From a checkpoint of a small self-supervised image encoder.
Model: 48-pixel images, norm layernorm, activation swiglu.
Rows from expert 6 of block 7, named by matrix and row number. Rows with one number belong to one neuron. Each number is 500 + 25 x the weight over its row's rms, rounded and kept within 0 to 999. All counts start at 0. Numbers have three digits each. After the name is the row's rms in percent of the matrix's.
# gate: expert gate (model.blocks.7.mlp.gate, 16x160x160), inputs 0-79
# up: expert up (model.blocks.7.mlp.up, 16x160x160), inputs 0-79
# down: expert down (model.blocks.7.mlp.down, 16x160x160, transposed), outputs 0-79
gate.24 081:564537483498511462503491463547502498454477504540523462503528487423534534500511534500491482498502522496505489500440461485451508525491463509500533500541559501515508466491486554512483500494520491510512521471470500511468542487490515506462519524
up.24 076:506539465497510518496520526524469532474469457497547486496534491497546555481539515494464486485474499496469464527447477474506491535465487505516477510498494504524511495533503529486483493519526486506499529429511490503506527560474520528471536502
down.24 086:524495502455524518531508491518463568508517512455461503561498470511464529479475465479482494488478528458494515506508510475554527492502511509478483487470470520501499510513554495519494472494487509532479480489508479513544541523534490511502501520
gate.25 076:481505496475514480500499510496520484502521507521513483498504456473488506548528533524489495530465505564536511528493489531486522567503497477492507525480510448450502502534497547486469514457531485496485514494493523497503520485517488491500460447
up.25 075:509477504502494496495500487457550488496513489518494500451487474439482496517468501533457486544494545466536573489495524488505511466521510456494520515515518487457492478510519514550514492531505515468505480544482486464478506476570489535515480572
down.25 084:497486500531473522546517549510503472501510472497507515522514476511514494503525483475509464521538538529536498466538508444526484519496464493507492508535524495494479509490475484501474502503492493483465489480509548505494481507463515468531467519
gate.26 091:553522527468497460485544527502524464521519503489557484507497505488516504541469557498516513536485493525502494559527449511486506489465505513458522468466477477504501521519486535519526506522505498475527541525500479518501507480490470540472507504
up.26 085:514484514472452489532484514480474507526508486486512470513472498535483480498489526497517523486508489465479476534490511477436473478477481473512449484511477540519516533507533499493506516529496458508513537509524505463502484512445506493477502530
down.26 094:478479483532529502517490453467515496553527488462482445482489532461489501523482540494493490513440469462496534469491517495477508487496495496520473471463535474536444509510520469495482446515488477529449502520488510541480493468500516520513476501
gate.27 094:484530491492487519510533491484557498461526523528505490514460511500519520514516528482529500586525466574477508518518496549498481544464511531463467486476477466514499476491484512490492532479509460502514541476523492513505521538480481471497512439
up.27 086:442486478501478485535476494460521528449472509535507494510516535473496478493530512509523501534490515485480509476524449480505506497491513545516491521468520523494520458485541499532498478533502478428499519527521472478544510506557499493503513544
down.27 099:524496542520533527514472477473485512518512486494485536542522503469513529490501521514493500477504537502473512510493500518494489494467531504544476506473489499519518505462495502559527546505483430465473491493472498516527497493540517490510513510
gate.28 079:540490519475515451481481520477490476520508494521572489543482518464500507488514559510542504488478532542518510525482479506501521525463503498465537528535491446491508513507484525527482501498495484514540501488525551497510488489543479545511507491
up.28 089:498501525503507546520473484498499470488536506500476468498539506505522547479520463493478503503514482460503520447554501499551455503509494483538496515483540470516448428484525497517485496477501501490482554521520474515481496461512492537500543516
down.28 104:478522480541462527496450485502551443506494474508511517506474523486520498563482534479553518487480488508494485494480540506464514466502495483514472529497512516502508460533488476538496506512529454499535499469491504549472485494449545510521527486
gate.29 076:511499510507504492501519529482519484514525583482504523495520476518484524564465505511506481543491532539524509510500481518462483539489493513511531520522468482489504486473513547522464509502524496500506511506509523520525535511512424466522501495
up.29 073:458464554520477488474526529475542482538532493503496535507462504514496486476491519531490483511489467511493512500505510514503513504468534503489480488513490521522463511522496520566533538522488484470535497527529506491464522470548472510494553542
down.29 084:509495506488512488517528517524486497444460518483478507473551502483467493475514485466473453500488477522495516520540484523508474480522515486529460554480515520513529512552480479492515483500469483486493535470529518431515512526506507514496518496
gate.30 111:542544530485486457489483480506497515497517552494555466517495508456499489523509468519494486481506505490536498508512501503461516511492463452463469489525541470487496515463516515497525513532514537490535509519484483523467540460440521506478549454
up.30 102:461438484510489503500488515516530462534486486485476541435519498488490485518478535482533510521449515534494513474448490517537534505529501528509549507501468515499540484524444501464513493466499502516470464473504534496488487514499458518549464518
down.30 104:449535505524507534516465550470548530507511513462475538470457496473531515483504498552492505573504465554546514521476506501475508500471500511514508506489533486508481506523498518517514490525528527471531515471456524493429491507500487500517486500
gate.31 091:480490540514518487488486528499496495479497526511535513479485533501496461483512526514470557515471489513503491517488492528486517459501532511454457506510531457495476492504531533521485508518477513499473510476462537513502507487463520525480442498
up.31 083:535468521499459477460482453495502504470517499448499516485510515499527464493477479504501520505451469543474516488477536469467475462509517497503469510516501489515545412498509530464489509512512497531474507476490460507511476503451540551478476535
down.31 089:505509478499491542469523487521514487503480516499482472531517484489464491541527469472546466528491503502502476504477482472513506478480485480484533512525534506483461482550486532526515521496524511507493520502505529480498396490489523515491444514
gate.32 138:424523491528502516499530527503512531523485484489476497514474517520536489504513513451508478489520526520510494534517498567485514506476538501471516475490462496502523519451472481484475515500539440522499489517470531510514485526503487461460479472
up.32 143:569514495481506491508461493507491486460512515549538488495555460495485533513513492562487511516478513471506509453463521465503505522527469492520491533515541497464487488549519517501507503491469560478497503489511501477483509452472506507556514502
down.32 119:485528489504468436493508483502529497487524505546550539491479490480508508519501524529521517490533473505534472540496504491507484438493501528494480447514445536550502482542499490474518515476539531508508478505488530488467449476522483521546503521
gate.33 071:503515460516523505494494524508535461475521516497501472476537514503492489484520523509487502504512494457504512511524480438504484581488541498468478495489541466513484492471526525530512519497540492494487481523505483489493516551523483523509515495
up.33 070:480484479548515487460524477478480474510493465525519515492535493411519472440483498462498472500571508490457487512479486526553515531519511504513547492485466512494530459502482503493464533482461502488483501477517499521522528465530496510527501504
down.33 076:487493499513496485536465456458487550529505504543499458506511539524515563502518513510523498473522491487525493534507488486538478452475509497490486477510518492483494501505515506547508481518467456477494527510494511509524535498536513539478509518
gate.34 062:496587481521515500493523498488491504458532516507480504536526472503485471507538500437480495540511553483508452477468500530509509557503472503464534543496509452503505443463497507507519529507522563523481494499512478492520494521517493531481475465
up.34 061:500501475473559528488514525489498513484455525522513498555506483547483526476492525513450511537554527479503465516459477447514475501459492511494496519472500483468509506487516510483473498527524537493525516498520508492550461526538497504438484459
down.34 081:538451519454516500522522496503444495526487501474486504485516519534486500480504494508474463473506505502498495487510514507503500528482493491459495467459544467556522522514548507472548511511469483520457516498483422569529534488530532495503498507
gate.35 075:496499474510507484531492488466494514507497510492494480509514474488477525473543519487510554559486493555510522447512499478455441534469485523503512503523528452489498482486508526489529509480503450496464540516503520493506485505479531574486504523
up.35 073:546487538541492519491517499466519491536525542486500540443522525465520478514510522473505507497460491475483530506525499489516520443517488496501476477494519506497506500555495491523520492523492588501516477497455529522454522509469515480547512525
down.35 089:510491495457456493516499514501552521496484479544472513495506488504463505535472482510478509514477497509476470492451504511474522561485522509511525508504493543502527471511492511490461496521501506550523493479485475456501463526505505500486548487
gate.36 103:476475503484512507450518513548493505512481498488485484504508500427498505520524528466487511519524519529474512516486532552521449516456531528467508510480526499495484488508470485521486513486475510497447500493416534537468489481486480492459484501
up.36 100:522483502488503528447517492523490505515524489501492506504456537423482508523545485478493523520483464513470486508519530524516508534463501540496474478495503484492482496568499482552490528526459519492514502476436497499489492520431506483444504491
down.36 110:493471505476500496561529523498486482506543504473473444482528488490500503526494465531486490548506502477484496520486482495515476559443513510510542501489494529478502538513487524463551475487475454502478496519526493511502491498538506535472512483
gate.37 088:524542509488531449459505482504506517500498540455541532522534516497487467531512502558536491515502530493496503496493524502475508533473491516454500527446496477518526473447495539495484482484515528487501502512546470504487528516517547520535490502
up.37 085:502512508482505454528487454477487549563479476450533482506507489469534484512460512515536510461512478480530516462476486514491586494521494518516544485509502539508514508512487508448499468480505487512495462491508500509483499505483540476539490497
down.37 095:488540450501500518420512487496509501499519515485497487532473526473489480468487511504533467492472514519482535455526489436526496472501489493491498496539480489512552500448525498510472492508478520488461473480498524479508539485473495504504539511
gate.38 115:510516462506471486525477516496520480512489501494489479478504476516499505511490550449477492531489518536479484513489502503495492512504514505464485520479475515489493493517496585495505498445528445479514477522522554483499531506495479476522493485
up.38 116:538503494488460499485515496486526485483504456471516469460493506482488504479505501498513478518539420474481519507565466478508504516512535469515490461470486493526497477534503524529549493479509480453516478504498503497516542486458490491503527509
down.38 112:478515516505462481480489529511470451500505468500479462486522530508502450511518513464510491508504465560479469526483480498573506498495547506494491484531488491485498466471553535503470541509528501510518472502496529483512477489545506535508463456
gate.39 138:485521480510522520470503485509512489524504505507512519523503472488495515533479516492508532500516510469509461484495560484508514492507512535483544541485497477475521490515485480462448472453482547529526460479477513475505478512477526473522437470
up.39 158:490505482507500487441496469498509498540521463493471515500498496489472497485490497508523516476528487502497466494504524496499510522498541528499513553454511505505528479524451495510476451417495497504469489475486490492535488522501542494515482524
down.39 121:528502514523487451490517527482483501504475485475475462494537484454499526489498470497464510549540494491457477506465516516510522524532534552495488531497516498469518504534481501438528527473553504535528520492487471525523509486470498582513530511
gate.40 094:474505520514453458506454531523516500537477478465535474473546470525505501510497553487500488520488510522526523493465525571499515518513526471458512478542527516486482533503483494530510529488489463493515515502482542508483525447541473538486517476
up.40 107:537493489498500506484507487467522479510505501488532474489577483490528522500499514479506521494509492489503527493476492524491448506528493518470483552511492558488511493542521546509484465495507480482483516537511503484500508458494487548522503462
down.40 106:495521549507513468536507510492492488464481512516488504456525473529494454499487469491455527503494505493489485459533523541527500461499540479502476530504476498477531500491478492457519559513468533475459451512523490509487527469476477487506486513
gate.41 106:467506532478475461504461525521489473486477500475542462492516496487522490494518547490485529517485506491528495516474488484460452485491535503464484488505506451477502539496521512504521488521485522500507487506463526507495514495499483536476530479
up.41 103:456522478474521506538507462502516502498521498473493526498413498533471494499478478503526496497494451491504507483515500535530498515483493491524525459520458487555474536490519469488536530487501503493547500475506478488468510490478496499534548482
down.41 093:503484487490472513520484459489514468513537483484494476515444529504468494454502521528490521478510511488526501489471518507466457484487502462520516508521512485505556516461519490521497467481533490532485487489519460489476441472520477524458523501
gate.42 068:488526503490555472463510519523458525495496521513524496530503507510512503504533530493472467502519496484498498498520527521491507575462467521497507506429564463491464488501499512516485525465535519463495492488467552519476520504431485474535475490
up.42 066:490488517544489472502508475490517505530484499485546515489513505464479460492469502488490529500481497503464499511473538510484459505494509517455519495473517536519470477514467516531544494485527501508500530515483504490497534473558505525525476486
down.42 078:501522500505524554495534450516433486516497489498495501499451496512500506500523527470498507487482544452506475490559497494534486496495455489465507478522505464515496496515493479511511500542477465490497507487456485503549498501486479479484501527
gate.43 096:475505534530545488497515536528488491488517515536470529488498497514482493512538547498490478474556539526494537532479502491501477493456505456489469502470496476490471532523499527521500506481465493500447533514477547541479506506483495476519492524
up.43 106:501500507576538511454532512514493531511514549541480541466542501485495495496528493511507489497558525523464544487447508482481521504532493517491518560486532499490509473526469514506486492482496531479493513507504501486509500495472499482519489538
down.43 102:520464518518465523509482493493474532493437438476497518509539467493479525534481464497469459480502506503494501502475468519506467510515504518524508479506540487512476465519526504494554520533476478496491514466474485523531484521534520480514474480
gate.44 108:514526526493517467521489506497499503454528519506552466492516487488540480490506523504468499512490528502515481523460482518469484529467492443501550500547519443466487517498503560548488485511509482516474510476482565516506507470479476529515467473
up.44 099:528474516523520494517504529485518500479511502523450522493494509491468477549487543475510483518509561546485498481491522505504517524524526477476534519522487489508541497492488508480499517454486516515505478491509531520504484518421505473506437464
down.44 094:462540510525467514465511493484476555492483469537511514521491503505487525503499431492439469471480529509512473495526525469497490514523505503510453487510502482500470553466493480521508517461495495462503486497478508485488538452504472505511488488
gate.45 102:499544503505516485537496516507506521503494545506519504510489499549530504486511561480474508503479524533481514523493481505514509555461500542476533504487525472472480498498524516498506509524532512488504499499514518516490552547505491474497517463
up.45 092:483556508511521499492535471536514513486520473495531474469565495468567513489520465489495494493515457500508500503470493537512517519500494509484537493509505451474484474533456535532488518490496519508508500464459545533476493479455487503469501501
down.45 096:513508513496483527484473528556496525477475488511479544522487449509513528494490464499493548481518516503496446460490476521536496530515495468519501492496463464513563439506476524475526536495534480537504507519521479496526467568525515470498504510
gate.46 086:480495475478471501529506500496490507468488532528540517517518494517472583502543524497537533560500495540465532488500478538520470482480522552469503523456497435483531478500491524467511475501492519494508519452528479505485521517467524505513500462
up.46 079:478541539494524500524488490489534497500535527477534469531500521457459505540528513525506497469470495519495549489493503546479492518477449488498509479511511431507496492475513503541466479481473482511516508503514548508500516499531518496494525518
down.46 083:518497477548507456500524461501524527509484489530525518495502473470478480533501502434513481482483514497501500486488486490494501535493503475537498524529466488534480530519503519488479516517516501486549488481462481466493569543471495519484474500
gate.47 129:464490529522515497488493535506484525496472475475500530471462534526491447448525543476507491461523540465506490558478491542489507500501541490470473504456502513522478569498446480489538513521495489494466461514502503509507503499484522507470506535
up.47 147:467482510523501487483526523517507495519471457455502541473440531507467461472468477486487479468500519484469500551491502506509521477516550501482514505447497552516517529511458493469526502530478462532445471527492487526519470487499510480457502519
down.47 118:529493539480494531516500506496507491513455485486515470512503502472460533508488460514490449494460546498488529483480480497493514528471492527507516529502526486495534489505524467512559418498458447479509484453494534535542539503495519510492527468
gate.48 084:541506512484552459503488504504522473448519505552534504511526500469518493508512529477484474499486523496478508512499464508483537564487497507455475505508509464493486471532533490511488491521493513513482506477523540517498506476500508492525523488
up.48 071:542463491510516496472504506506492535467475506536489497488522502550490539466512492500498460516490489462514472518490494521549494515449527541530504485460507500527442487491442511504511503532506471498438477515478458534522514501478485528491497498
down.48 089:570471511503484513511495509516486480486474493517483543540496476515479501495498471494518508505515474492495483498483474490499492511508537503520492495485485520492568436548499517564529553507507476497490534494488456485542476479492525504465486506